Rows from block 5 of the image encoder of a small image-text matching model, named by matrix and row number. Rows with one number within an expert belong to one neuron, the router's apart. Each number is 128 + 24 x the weight over its row's rms, rounded and kept within 0 to 255. All counts start at 0. Numbers have three digits each.
Before each expert's rows are labels from the 100 images, of 14976, where the router gives the expert most weight on average: "strongest on" is what is common among them. Only what is clearly more common there than usual is listed. The data: patchworks of several textures. In brackets: how many of the 100, against the usual share in percent.
# router: slot weights (encoder.blocks.5.mlp.router.weight, 8x128, trained with AdamW), inputs 0-127
# up: expert up (encoder.blocks.5.mlp.up, 4x128x128), inputs 0-127
# down: expert down (encoder.blocks.5.mlp.down, 4x128x128, transposed), outputs 0-127

# expert 3
strongest on: orange (85 vs 45.5); white (83 vs 45.5); purple (83 vs 45.5); patches: five (81 vs 24.9)
router.6:122120160123105147131108072125128098100124146131138186162130127130124138120162103094124134116158120072156127094109142144151162117089110098148136127104143114157159068126129123111104129104142166102132132134138111136137177161123125110118110099157131109154135094116128168141106144151175129132101093125110102114110119064125087152102120107099122141139170147105125173107178142093138113130114
router.7:138119146147120152124080091096148120094102155116146161157111119133108141149162095125116147131171136094145125090120127128160182136094113118173134128112128120158147081122115152099108139113133142085138139149148112144119173141140140129115106107163145116129143091126105169136096171154172161131117095121137103093116109077110099117115133148094112136136179156121116155101152160093165118130095
up.38:107129104125128105142167121130097111147124135114158133133152127161112153162139138109120129072128129142099117149145111165167124100095098138129086103130132126151097073115100138157120141093193132090120144098148121131097165140109121098122101137091183128120150207110136150088141111114129135083129143126119121140118134143121116148139125153136158087103172156157169159113141126109128115147154
down.38:104114133127167105094098087102133169125136124165151104149123109174136135111128098115125093144151109124100105099124115154119138154120130107156136103170113144097145100143075154133131164142130116165144139086170171102129122161096123165153068105111125106102126136155146153120147140123102156147142146112138112113152111116179098118082114114135176117157092124149135151105159127147155096132110
up.39:124117168116086087138104177136135127142128147154145139099178120127135150122153139095152113145128144096176130171098072130122122146149098154141115124151146114099136129144131127110136153156118087153127167126154129119125102082146131144107116184106135147156132122110126093144115107079153167149103126129089125123122124131117107149107111157135145133123127121112061097139082081150142087110093
down.39:126105143126129174144140104172135129109150115105116130072115116138130118150175145123134137114090136128097138102163168122130116123126155127191101118081121149137121090115152142158147107153112159078143110119108125104151148132101148110133131103103136165117090122153091143128140160168077112136108108129140147121139146104126152141159100104121093171102113145150128148114129199087142147090144
up.40:134136148132138103152088159122137151079109149141160147123131135133171137075140129082138139111128101142118113118120144120116171103169096142113132157135196129165115085125150068132135149136146119147097175127120116148120146138138133143061126117116189132089135107148124132137107107163131118116096125141137094107113123094161143169147112110104084110140117124092127167133152126127128150152105
down.40:120147190090113109134115104124106136131106128113119123130153155084094101127171096150113155103097141101191087119124101133138088139102135090116134082140147162119142118158131123134145151114118106126154119119173148145141148130130140110140147156145171164145120172113130138135135124117156088130129150138169123136101124117122091132122123139147096107101086139197129082111171115128139173149112
up.41:123138147142135108128107108143148110140120124138136136126120163119131108088135154072146146147170135107141166137077115126094136106153104183144156109125099151133131108095107102124123156125148126136119171161085110144145133106160136133106185140178154117115117138165150132074123131117097133145120124145115155172108156134141129151128139138097090141181114130120099092092138080070143107108114
down.41:106122149114151085127090149124100095150131126124127105122109117153156112167105114174105130112112154103128116112147192132156109109121136092074108144111134130126116147118189145114125144132136121177132084117142126142117136155148128125146135142072149172151117198109166122137108118129146142131109158179145109084110146157124107136127110165140131141075119105118112165098101149122110111137118
up.42:154151104133112151119172139139146091129106116116119140144110115128183131132099182180129142137132155124137096125127140147085106075158124177127126134130106124144135138108149092148109085114097073102173151132138121119136128123098132142146128075108126156063101117130114145108128101137111139148160141112106162165164132141179170096115149122089121159146116140107104118129115123091103124115124
down.42:093113128089109121153128141126166150117168138133145096099147156123161115129138144117134153127135120147096108128121134092167153144130104098186111098133128130165112139137129155151133112130126139149123086138113072127089101131074082130121121114152150109131075087140169096166134140127133174111141155110112113105151143120105141158099107157130124114112104073124111165140153101172121166100106
up.43:164150141101084102126120135091128115107105117137143156112165106173129106156151162100140136117088126124152121096160129156162153125130116125114109174111158140178136121119153144148139109136135150115116086144120106137156118131133129098053116091112178153080126176101152131116158162088117140132111107091102158109132109122132100132159123138107127158116123089076143121113127123133168127110151
down.43:090155121134110102101160120070115140130115099095109129091140144130103147140153158162102144156164118122097140136143168096081121105138142118178114111148125116104099078127109108173122105120111151157113181123138099145113139158132134169085154118149087098116162146141163130146138114147093123174164160153140128129114131159144130119110134097104146105140169116104149103112111094151120141143118
up.44:163146120156157137135131123136102118162074141128096131071131148135145114126131135165136114149170160150116152135156159131071092099170096119152142105116131097163121162111141106113090117099124111080143160132132139125089129120124117174130117112156111119135122101146107177117166091146129126186125120116135133155151129079120113119156140122124120112141179172129120137128168138141146085123103
down.44:134078159121101133119096129092137131101138144124087122145149178137114148130135146146128133123123106067169136122149128135145110139136123084094146136166056136115134095129090152097142141142128162143126126149104113153121155144103100141158131081123113069114135158100123129094121150124107152145136152138117129156162166131122143131148111165135165118106102107126108096074136145183148141164128
up.45:114103133142114109159132122118139078098088135140158136085143108109123104153117114143145111087091114124108132149125164162116102116132180137136126127148096140146097096145105173143142172119120098156125116117168102114123086136138131108132104141144080112152139136135137135138116095121115102073117142145143110168151187106129154111117103111069131135152140112166121134115099098139111190112169
down.45:156111136145183132114114160177111166157133140098122149170139125174164095104102122114097123133131131165129138143156118109136138084145059095134138092139115141088155150104134143114113088147076132179094120120131144123132146128113134156112149110123149150138107177129114128137085125134118119124124064118147117125151107121099096098117108112134137107121174124135116141132137101140175099094119
up.46:147135132107106163122158142115160142136138122126141145119157083118142131097129133090146155135151130099162075107115173124140149097137159084161139135142116115107120147107146134139167095130091173172121150151113138124132122128084096120135099122129134126106073110100135142140093102113114129153108140137151147153118116145095109176167151167104118124093125138095149054094117116138076112137137
down.46:102107148137137118146131136106138101140175152137166123117102205131176139133137168150075131116098101084106113100130109102125138127116138120159150137133135123101156151109153152157086124087124130077116133113134118100133113131099132177131095130147105105134149109119101164177142138138152129158166096134127125169159155106177121110100115077124154126136097114126097109124100148133118144139101
up.47:109126152134103151164121117118133089120142163126097153124136116143139101105125121142083128115123100133164101131120149195156111069138099121179125087128159092065163123111112138142126182162159128117108125136102175125124099086115128138119102143135173123151099113134122120153130142120133132096125117112116159102120098111123150138098090100135154167116177093132135169131136141145135112130162
down.47:120155081098108152165089114155126138141127141101105124106136107133118121121085136131122118111158100170103127173107139128105112165129115132174136116133134128138115105146120123147118117163084153150081152073089132142149184162156118085112140117135119119139119118130127120142173093122118158156160124090116146097147155143166159118165128109120107086131153106142129136113137105133195156086121
up.48:060152166148114146095112128114091113112132131094119141135105099107164122137110121118088090105129120113120103114111111110123167116162133124118164115146165119132148113110118175123106116134120135153162091118151155132118098131122104119132111143110111121154116125118138120159155147130098089156115123086126159165133161127171136152126144112062148144101147163163118165184171125154127164102171
down.48:184117117108104145112190127153100116111132160143147156118145151128154141139156116100096135125121142112144118167151108115102150093151121130151138105110112114125154141111124128119137118106154137159090107154135176134121124124132140077095119106152156125103115109140134169131181118115099112117083098102137111148145088092135083117147116147146131127141100119179080102092140127106114122081065
up.49:126165169125131148074104179135169145125119111145108139127105105174132131100132146129124130145140122116170176141120125147101167125123099161108079124113114124149155137130110129107130134152126133083076133123117106132135115138149132153112093107144128115156151104119089119111143165108117142104136129160141125147150092127113124137118140138187128138155130106166043120109118086145116080117181
down.49:123155128096150118168099132151115132140052150153167118129096158134128117115113078153154144094114113144094105124115119142158126175172148109128127108124162123107159108133135138148118134112111112179178085140132098125131124092111102142133127151130122160140131125139091156132093123135127117107054111135133139133130159159157146117134113105102119114104096118112140079106160138165098129077130
up.50:149115158106140106135132077160149083120141108120178123160142136108138138154129120155118106116102133093109137108111079142069094115116196099147157144160100127116139149129104151126114101132121150151121116124126114149094127106140086138132096195147116138124112129076125100171129128079096119125136130121138167143149122123120155095149122109138146112109139102151146126175162149143089138155117
down.50:141117097144091162115150141136109139133130164177151126129128148095117129142117121103137119113142137050145130142123156075169104096153084109102154099147113096124121125124146141098085128116163133090148152100167134110101159104096132119173118132152141129146125136132149123088129147085099133140124155099138128095158190118143143112143188141109150109120146132130122143129120128146162121081106
up.51:104117157142093110131118114135146124109124136141112159108138093120125136090092138151143147113115085121118177163126139131109142166154121136085114063123149132102159102119140116100127176153158139089079121115118113122150130114134152092156074149126131147163129154122135126116142132153128113108132148159101211091130124152097129137114128092116072096164121135121118114140114117147168109098140
down.51:175156081119177125188124159094110148133131113101132088165117152166127137136141104133136127063148112116138140103139093108111129102110158139121113154124112132136132147116151144129162125163157101142142104122140144129136116135130124104111155124091109100120115133132137116143101144122114107122124107090124137147085071103180132137113106167108171174178158136139131130099147105129130188161122
up.52:134094143174128113164135150164144125131104106123161126103139149092098109127110143116074125167155069125131120094100159118130111144094077166104133120138128102093122154082134108093152084115142116125152149101110134111134157141134117123130140119122164126162132159149157157138106113136133153101090140093133137094145116185143147142073149125098160131137149169108141114109156087144134138136144
down.52:159140136102128153120081105132151135137125126124133139159126134155153144076167083144157157111115135145116142178122128138183148184084105095148131096117144139173138100183162122167083130148111162131125101169140111139153142098122143126109157123154115107116112149146131141155095123104100107145111075131084104107094115122141156105142113114101143154124136120125116140087126146119091127120151
up.53:163138125134100129143132100144137150130159149139148102127135106143153132134143149119130128098087190092104149117137140108112134133126059146137151087124098124137118159159156144117145140138136104093170157162137083120138103127104116159146150104131133166072106109134173146171152135086123125120087142105131138172158113138087117154149140089109161115123106116101080085128116099132153135114130
down.53:133098116120139079142157105122135110151084128146111161123160098132080136143154103157096088092130119177137136163115137151125106127129084101105137113135145141097156153142119101178153140155136113118142123114123138091123142142153136104105155106137143179145138134139183122133095166130101116116090086083115123126134160138118121078160161085138150109090142136124105157114127139142170163133120

# expert 0
strongest on: patches: two (84 vs 24.9); orange (76 vs 45.5)
router.0:129128160136089122123154133132115134133161142152144136105166157092214139129136146139161083146141124116117108140139118162115098133127086117148106111115113180171106140116110150162175102117119124123148130119136110091111120132111104135102098163104155130132106097141117117138087109100149187151110149133116118148132147114109131131131084115124132094092094100147112122156089154147147124092066
router.1:135157158128138138116097140092119122137124119165166113134170164108147157115134124167141070111144091084147139129124115156110126129096084093149140159069138183174121126114118119130171121138130147116104180094113116148136131115129160070106095117116150118112071133170108139131099118116150154126101129108112138139126145133106163150117102142158102107132138126162102147143113134118167134133099
up.38:144137128132101055142134161139126106068104135087146129143091126125145105097098135123108153180145116119128121118117137137155149113150125097119133116156150123128118136117128129158109148144143132135148125092143104109109142156155107107144147157166084113135119169097116126125184174138114126148153136123119093146158195080132144160131106104082096145116109145162126123107152125149078153152105
down.38:142115151104130152129126109113091153140139145107128116162119168135114110146150136150123132124098164148129135162146134154106082131126113122133122189093104114081151119131136144149117128116095164128113149127127127090108141093110152084081126094149155163106133085146196132152094135092115143098144145182125128151134105172103144143150127175108126135107155112109152145140099123069133117114157
up.39:105169108086105098151076152128125132120149142145131082130066106094131159093106126116124128110176130130105129126132064072133131137162120100126107144154159163134125110106122150144102135112130190093107093141123154162121123090126145120119124151123144161115166136169167107139140140124164148142107108135152146130111099132121094120156135168153124105166132124163137125099127114118149132133091
down.39:101114148139098118089097114116102127166098132179172131136123149115130089104118122092187142108101139147103136168104166142079115123134164140169146115103104134141136150142117068202139137120111128138164162114156113132161145155119168128112157115125192124136117089115128123114090143160137113116146133100112126134112133144112151148137100123130122138106118146111152098138133131116127135072143
up.40:142089083184116136156139109101103108099141110158127104127133137109141158157116149144106140148101156130107136169108154105127172117144092149155139114123154153182106145140128155147169118136125175079149131093147107128083132131095121096150091109169142116118140166190182103111125110137121135110105129137128105111131128086156148118121103132078122144125079160136137124126127130113105130116135
down.40:119152132144108106124125133071134128103122121099141137142115120116134089096122113119160084110149102126092161127112123141129115119128154111124132130079093121136147153166113112198189126149124114141161130143125158114136113128118139105108140144101109134085119091115095153139122138118111124178178143111109128126133075146119129152163145147150117158101144133132128152144137094158179120109043
up.41:123160165157124154149091139136127117133176098194139143126125135111120093101108165120107129117154103095132159110105104092108056138155121132154099142139127115131141154093109112131120115117116113091118122106174118105082134156142146108141121126154126099116083088138122147123121117110083163124124147124112104169117099150157157134144140133126133155111155078178122125118166158140174147122138
down.41:100117130165131071121126095140178154148112115130134115105135105139124127147159130126120107108157117117111162160119151156137170129111157116115141143122118143133134087159105095128169144137086109140123123153149130135139176120105112134125129124122117181077133184125164120127166163144182147125136160125096112101113083083062154143110122112165135128112108139131095124116118091091134117144154
up.42:111142132131129175135097185110137127143094140139145167121111117105123122094152135138093116133132148111130145152098158134116143127136166138151112125096113131130194053129089105105116179091129119119091095098138125105066170140147157161115128143142085115092101148136159111099143165105117102143124098124127114137116135138117121127131131123144161101105149125142138098094161148095118092157139
down.42:111103102141145128140117132117108103102114112098125110085128137161112154159116086141117119163121140144143102109165106149162132096155126118126192120151134142139109150138160129075200130154146140121096154120136069164158137098101098130134114086147136143144136143138129127127110117152121139124129134132158086114121157140127087135081123181121120124137111168150086080095119083123121157129142
up.43:104154118141136124150130156173124125132119147143105133107137140141076171136123133071099158131138116101136150147091119093122137112140110140126134099117139083142121101111106101160130115090147135150122148097101128116128131137142133087096153145122154129144155150119120041114119150125129105095123095135123136127139074166150138144128116144170149184118150150126145170104127074106116154185147
down.43:098150157145137127134102123122136167143123102133145125163141098109111121157137110114080134119093138144129136124145099158139128176154124088144094161155138136090113178110133143128151128173123110154065151154108137175144131138155128172126127108104119123083142138132141188100123125139113124121139137150152093103122151093126086104106135106142046132133144121165141096136084110132116115103128
up.44:138123113118149134133118109143109150182135116136118101154142097120084122160097115104178073118087151132139122160132064103129165152119145144135165138111090150099120144127118130116139128108137122112111118106126139156130155114156121145132081131138144079156122167115100120126115169157156158108097114135109155141108112170145087113117119155149108120152139138130176130152087095081159164106152
down.44:167120128128119159132139136158110156164088139146121176123115169170128124120116145147119166112146115088154086091142160102102150103101084130118114155155118108159145102086127141164140139135152117170099104157134135096115095145129116078136132101132136108158102095119105155108150144121128104112093109099134123172085118130169121120129131143129160116113134113114141113070135144182106139114171
up.45:079142165136105128134150124138134136163126144103157117095113121097087155100112097116082147080127065129194121129138145118110136158144125146128099145125152126117130102151065145138138128133121115116119146117115140181132108147149143131112137125135128148155154128118113136183098175114125119167138128159126148110120123116126189134122156108148111113168104189111131130101101100102092143156135
down.45:152118142084114080127137111126097130125123155144117173125135085138132122112136099159133125128119124124188088131107093140161103131117112113117141210134114124117155132104151100108130145148145137132158125140148094121170146171121136126122126164077154103127102131150101146118093122115126098085085134139123118155116179160112123164113107179134109104141098092154128122110110095143157111087142
up.46:102147118115143098074118127125100141140159129135137089143156111112092088127104126145137084154129117124170133109124144117129091126133133135129168123095113110131153066152124138168126137135104160115173084122112122118169168127123136100127103110123071151158113149109129123119100120158102087122168155097103158100136120136136114185134127152088085144131158120102145126095182124122132095134113
down.46:132134105132145149095112166097152179119092146129086111088135150135133121121115127105163099180118092129115128164080112082094160168149132125137126119142114125122148126122097136098088188129147110171118131087131104162108068138129143142126096159154166113129133157111164126154131107149176125125145131164138117143122123129130108084106175119155129107143101138125122126168110149135110117111125
up.47:119135144105134087152123124119165141099132133085131146135100113122111134101125115128088135169117157138132129136115119107160110092138105083159107157128126135086119129132126125085098150125156158158129123084142150169120153161150089084083120127130154171154171137201143131120139151137096120110129147128150096099119108106176130173089124101150153126155163146166152105118109152118126130150129
down.47:150103129120148164137137128165081069128103135174142083137101107145105080140136118127134142121151084145140138146118110161150126098102143139079142124138124135141182112126125119104180165166151082154123135124104091129123151125167125149134136132080137113126157139114142120094159118105140102105101124126116145111144153139122136161110149144129087116122108078113153101117165119066161126155119
up.48:110138167145098126120137091123151127126170097122170161126169194122093147137118155132101163118117101119110176135133089146120121150151065147110082131147086151111143142126128129151145155130113104148123113103122095104150114127109141076118085135127154097108119131127160151181120116114120156099137121111135096158109163161143127091130181138112126125136131121124141146110131127153173159096116
down.48:150155110171113122146133130087128119096184154127134116120111106108134122105130142135117148114156127096124125142098119102143118114130130082148161139124150170167126141101107104111126098093106157095134156146169131135121151070134135135099161146149124183098156110153138119137091137174106131127116104123114170108140063124135127111143097122162139146122169139181094159153145105107155085126113
up.49:079136116137132145183117144124160137131117125152143168145091166103138131096130164091111168152120114111123133104157117084158104144162086164102087138131125124121138122143115109121159121172123130139155143161121134166115141131125161128118109124154137110109132147170163133140164101120097162122135099090075098127179173132115117136160127107144106136130119097093104141083134099120117175127156
down.49:122163122133149131157105129119130143121158105142151103168127105157110140112120133209150121072139132111124111145117121159128139157115133129127159134143133118112119129101122135145134122110159144132127135103155090136167138079138107103170135129130093148152154062123141122097114170129116113181167119102159125107176096133120163150113096135140135117109131163150146114125132095108089088080084
up.50:134129147140110135097173116139123129150068117153121174125101109138154100158183131118110097101127156134117092123137121163091162165108103168181127111124149100155097156092116112127167120120159145138099130143120092129114144117114132157117145136157119103092128096128109172107138126142123156149136123101132132132106137080090091104153107180109119137169110124125142172128163143149164139155129
down.50:125125152150143155123083132100132127125094079110128135182149145135143102137147130130184119135109110102140141094126107097131156113126166169128118128147163134127119100153127124079109117118084138110121165167122181111161121182097156135117105081111130084107124154101093126118162151148157110141143132133117122171098133132144171145087124167112123135097127119134171120149092138127127170115133
up.51:164134097106151127088125119140103115091140107095158126111116146134132120156099147135142114136124125143139196113125148106131093115135103104105097150132175110145126128119147112117166124151133086179138117120158129142090111162144170131109138110152110127106149132160157111114114168111089104108125119104126104101152133095140129125135109127092163119156151104066132146124210094134096098099136
down.51:123115138109159121133126155141137143118136114103134143088117090194114114145086113115122156121115152125122110135131116136125143139111099130157105124086181168151116123164153153123095148095129144124120138144139127127106123095144063112147159114125127138143139188103109129087148145177093125141100140164141151143137110049143123134159128124112124185110106140142171081116115119106094129147143
up.52:121126114136106110126125105129126128096127121098124153097142142129108165104118180108154143127132093171112123121135131137159115127181161133124066114153133131099113127149112102147105129120104137098113153088114128147126120159132150085133107102180129129141153158103093124118115142151148130073107122125124136123160143072122189130147128119161096129170152117086183137136142178136106145152179
down.52:094132134127112061152097164136127114159135147130145125111122141149158097118172086159134147113114140128135155146124084147125131127087133152161178096143113149119154160090167114119094088200167118132127103128142113116093089087108127104110145132147143155173109127113175099119165149101122121155114135106107112119117148159139127131124104149158080136124121158123111152127098111135119115119120
up.53:131124095138128120099137186123124150059077133137137152148141129134187116142118133150136123122123144143144146145094163119144091114150132143165118135134116126150117124139096124114098111128134119181122118165096122119108123076153172134137178151127147122114142110143150104108120091143172150115141111130120130159105114166190104154125125144142099121135118106136089119152119135141093046104132
down.53:142118075136131154153124103161147119114115106115132105162171094132123113119109171127121114138127117106101116130144143141108153152081128174151130106091107123136118172183099126148125131141104139088116110103159181142127106112110104115135093144095124156110087136091140125137162104108117143153148157136113157093115174125175129112094095103171141144115113167103090132129140127121141188129131

# expert 1
strongest on: patches: two (93 vs 24.9)
router.2:125132173115081106165143108173110125127140157148182150112142110087147137100122146118113120126177111132143130158131135151094151132152138120131106152137142105115139132104138097163187114128148140116154092117106102103070107166148083103082115162126129129134093108129169129146126081111097119101118087092103107132131088153107119138151110121124160114121133104161167148153147121134158146126144
router.3:134163190095074098117140115107126111107118134136145131133164099110148115095097156145100109137167142121118113121096127182106107127149152113146094173096134106102110121088143118153135141092143155074163142147140115115128106155118122133106161136134136136134104061140138135131140097136101115111154096140129122150146117134117109117169113122092135088122181126142141116152162124139198138113131
up.38:134111116124221111143145123155129114109151107097173121145147131102093127147134067122122159130097130165129126145154147139213140088160128141136128084116138116144123132103112113125163121144133101086140113131134122114119132129102126140126126115114148116101142163115122113125187125109133078106106102137112122135132133119127123178083149148163125099129135128109096140106105081130080123118147
down.38:167179112161115125091141139121159133135115126146072153110090139141160089044108157132126119124114137154094101128105071142103135128122077099110137090134134132111156150111117170144067134145152155161144116111152152152133099136102116133123132170101137142128083131130154137138121116151103137127132122113144110118103137128142143148149118128134092129133127095133108126163112161155150089162093
up.39:109091158154131131115090139172118119179103094151142125139134149119113151139075077143149172140128095171085152073146120114139161120133133137105132094100137111107147113109131128125143130126138126137155083159130134099147157147134136095097119136106110135118141140102169120092125133146148119153061091117108137132150146108153097174107121165099104164132122174110126158121087144117123144124142
down.39:133098129100147104126168152096139124136127127142156108152116170098149114119146140150153116096107218147130156141146090122127099130105123120112123161122140142092144185103150156141121158121082110136080163114118120141169097123118077140120146142124143164122169111108129168163148147124104141124156170132153110169145121130103086134126120117131116110173145125120107102137122081155139127109130
up.40:107138089144160154126114109081164142123121091181126186098147124142112139138168113120127119122150107109107125122101153130121158116143118132125151152133100106101129133122127087113135081104156154130102079122101096122124151105132119153118140150126174095112096141134138174119113132111149173147159164135119100108122133097140093174156101185119110125144110153136112142111100125196100117102122
down.40:111127119175119131131182147131141130136124110106135160183149162137112126119170103131132137165143122157146130100144120084114122109170148122172112142150079160131190149104124127089121136069105175151139144102103142135128141166122143112121099087176127104107164111101180108174105139137107121111105088121146140135126126138122111136097135148146130110131123136142072122118106107112107113121121
up.41:143116134147134126167150171133156131092098124126148136129170125098101158138126127147135135111108094177135139148111169124118098106113164145167146149100102101081140116159115145183135133167132111134112127163151077103141088143114093108131119095131143086156163164104185112131159142157139097125140106088131159150092154124119115139081118126090134103110132103116120124083126119145111114136124
down.41:121124086115116149126172171114110130119148107140154066111091135172123090082153124112137128113207162130122147101168133133106133169131133090120132128133127166163097146146142126131139106105128153125128119054101138092158129104172156113105138164110141158154115111136118125129127139137099116100111128132190095152127121132133074143129138136166123114151133109124128121111119139099146140135115
up.42:103113051146151122147153124168155123104127123126136152140107169156148157131123116124137154183126146091115147154096137116120106117139075124146107154091113098172129143118159115107139140107090131141114088074080103170113119122155155135106171068104179128144157129134141127158133145130126107101105121119152100114124125138139110143111140141136151130125149104114114140164102093109131103138164
down.42:151153121124156126114116104086144172083094125135108115111130166144099119131134107162124081104102151153123121093127120156137093150111139109149126077152123095171142110117131143136127131120127137131101142088150104113111145122095163133139132128149123125134115117157157105117141114189114152182119094143127120120130147151117095153162148084182153124095110115117069165148168128135116093083135
up.43:102144106124148131107128128131093095141146114077138148130160162095149148132087120097104140151116104162172135120101139145153117095168159161116096190139136146139120147101090114133105121177134116118163124117097150118113161137130123100108142139099117160132113171156136099137143165126133086086138118114116126071120173105140122146116096116143123140123135139103139162130112113131095186175113
down.43:111124167129108153113124131109154101107185129122130143171156110154091126144123138107126107156098161146129113147169092125180130140077089107110120101121078132114147128126172149153149135113122147141070084147147128134126089147155107111151114117140148151117126124080162123092137125116103092143103144147137155073140107123117152138122157136161130134097124085138154084148153105137132129164140
up.44:140124105145130157138095151155109156108116092175166093086145119141088136121101150138113100079114110128122137099091099132138160153138119143122115171142129155155150124154109114097119179154126129125113128111108122135110126104148135076082155118103099173145104119103119085155101110121133186166125153114103131135177167110120130143147075166154153165126112131124127132096130123142108145125121
down.44:123131133137088165135118156149087126130083150090107129083131162078149090132155133104136102106123193145156132145136143120134108133157155117141125120099078120119123122130111129139174149112124124126128097147107140137091102162148144115101127177128155097118160137192135134109158162157129122104119080132136140112106146099122176142170123120134114116147135090119117114158075131144134109133083
up.45:116149141140138099154111089120125124128130121138121133129117111174153181111090125113117133101106130122115127125119141100160129138099125138107162157151134121139132106072128149091142157125143102117188165124112126146089169091148149070064145100137141154156139122127147116119135148171093068124136160131118119134109132086112083142137160140151133147113138124130144121167146119136139135167194
down.45:130143125153129104120135143109163133136105162107131127122143139117140128076152125112056161128149143159117127159131129086168139142130160113143135100099152172105120129118118131158137109122112117185069159126130117116112148154102106149130144182091136108103109138080125136115113162137140147104156112112135156099143155125119163135113158150142125092156158093171068157125155124086134106137123
up.46:130124166129113110138132090104128090137152126112140126111150165122083127110110113119135125098111116101120133132099128136106159118118153144113126146140127105100146111163125115098113135091155108129106086151120101164129123095148107112157149139147112135133174126134136126131126150091167161075129137062154181096114120137160174134153157119141194133134155130079137098111060137166124140146117
down.46:162150111103169137137141132153125125136139143143150160114119142114173121132147137129143123086158148107136131099110080095125127129164107139142170120141144150113125166104143082166099127139167103102109122168129129129085101161148194103128117077102148124155083115109121104143076134075128121165113142135147115162142136143095134146136093132115108091132142082128111141097085123120143101149129
up.47:121067097148127131157158139125178068130162128119109117154093125146119124094211169109110168109150092148150164111087160174118119101120115107156140132116141136079141161101117099122171117106122126143139129104128120123159156126138116100107120092147133114148157117130124112134095159134162168135124138113157146120138121099094101149130119131156113145138144109122108096106122133134104098120095
down.47:171160144112162132157096104142105142152160102116134158163140105129106149144171078128142117100093145113077101102157113106146124099129145080093158164164119132172110109138130136134144133155132153148151099148110139111107106119122102127106096181154155101128139112108126124110113060132122130143139118162123125146126122196106137098154119151145121150102123097112116138151105135141117129103080
up.48:126102128077144145159138110098145122112145072127108133150091129114134122127117136158189112101151150172144154139132152152107110130127125130153110078090132106173094155065119113138131105141107146122135110109097100149105136081125154113131127111159125154135124136161134148127139125200127102102109143149111102125131097125083100126120156085123169163150128131113153106142164155145090119127121
down.48:081160148133106128137131159099101137166121169156153141151117127143081145155113168116110132135150093161132156152126126088158106147142067167142158116122123136108155124186130149098093110124145117139125169156130173113130108141139134093147107138126100122172114133120095151118120156076108138140108136135113129084109122142138179134125104140099101148154094107109103130165077116122148142120126
up.49:106128153119133137150151118103142122066146135162075118156132102189118127118114123153125108145099116091092150160148184123112129110084138133121118110120130122111114135147126126116123122128153151145099110126171088134078131111159144133129121149158072068154175149138152160102110130144105138102167121117134148110130105163146128125142121096109137108143169126096158153180105120145118094126119
down.49:079098090107106182127100141142156125185129113133153111135117151124130145150142119150092114089143156154139116139105154087124124173149146139157140111162155153140134121105118059110112107149139140159137124134127124129142139135150129125147145154067136135167084113126152105121089138128117153109115128148133124148125110085163116160096147152141087125172139153139127149151123124110057136163134
up.50:155134150155100125132139103136129127078147115132127177112130118110116124109121132123125131151139162092113146172093115139085119152148166131088074135118118126110178107174100134100125138134138147129099156114096152197143118118110121128148094146119124122114140141168139128158120176150108100136160123087118110158148090092143092117132129109120202137116170141094112118131112165131142101124143
down.50:129130095139136120098125131096096131149077148148138106144161092147140160121141092133147134139111145096084114157120106107159082129161128160137166130126100145117162139149102145134174112096158164200149151119138080191146125108147152111120114137109120139096138174108101149089122138123189113148101158132116111114127120143136143146132115128142095146130097147129093117118153136122098139099112
up.51:133139082111153150164147172142146127103085181135129145129092053164124148152107134145171117099099103118115099105095142107155105104142128173168110138129104097098102138106129141135116163124119163163118127157118110135067119145150155153144100078132133138087112141152118122155123096148109127117131126146139124145138079119151115106147122115104149128129122122096126149107167121135171123127100
down.51:163120137125119091136158068129105121132130148106148072112167146160139141118116114137121141126109151149135129104146129133125134133109150118136165124107170120100113161153109092152146075153118113132124100137169149083164158131114113120110145169099094131161165118091178141138096152143118154137149111077116124115120167087163113124122063103144103120136095120160150126110111154163121114131119
up.52:133126133143108161113123138138137121117115128103129151129155151140134128117107113121142111129141107131143141063135083137188187131132139157149082108103126139136128173115092144102102152133092144147090141129132118090128111199139140124080139140099137190134135143115148109131174179124119085136108122098120127119134121115180143106060158141157133112132112123143096105124111115145099151128139
down.52:137127091170129125092119102126137119126106134151119101143161139114141147124137125128131119095089187128107117159151126172142134092144155146147107145111155171105164194144132104155142129106129089114146107106091164141154070073144126167107114090153152113116095145158123184149085103139117123101131135119129137170118105152140137140107115139130152142108154096152162091117137125110119117114136
up.53:118105083120136139095117140108115104121112134109155161155125093144119114187166089132137124134173115127111122146119072114136106120133127142109110144129163120135131096154144118104110126137104128150095125131102121130136110085098125101144146142136157113147119136066161092138156106115177132132172131131139195149120144119141103089098175081123117136134086121120136170136130137115152165177160
down.53:131130115103109147117142092140131115135157130135157165122141146129155125159141174116100175115103106171102113130090166136128100149146144118097105129164129089145142179077117103116113141112130111116172139120113120092132120172135109095086136094132158176093136130171141137109099131094195119149112112155128136109132116102114120128129118170094136107108167117146132104128175140090131118159116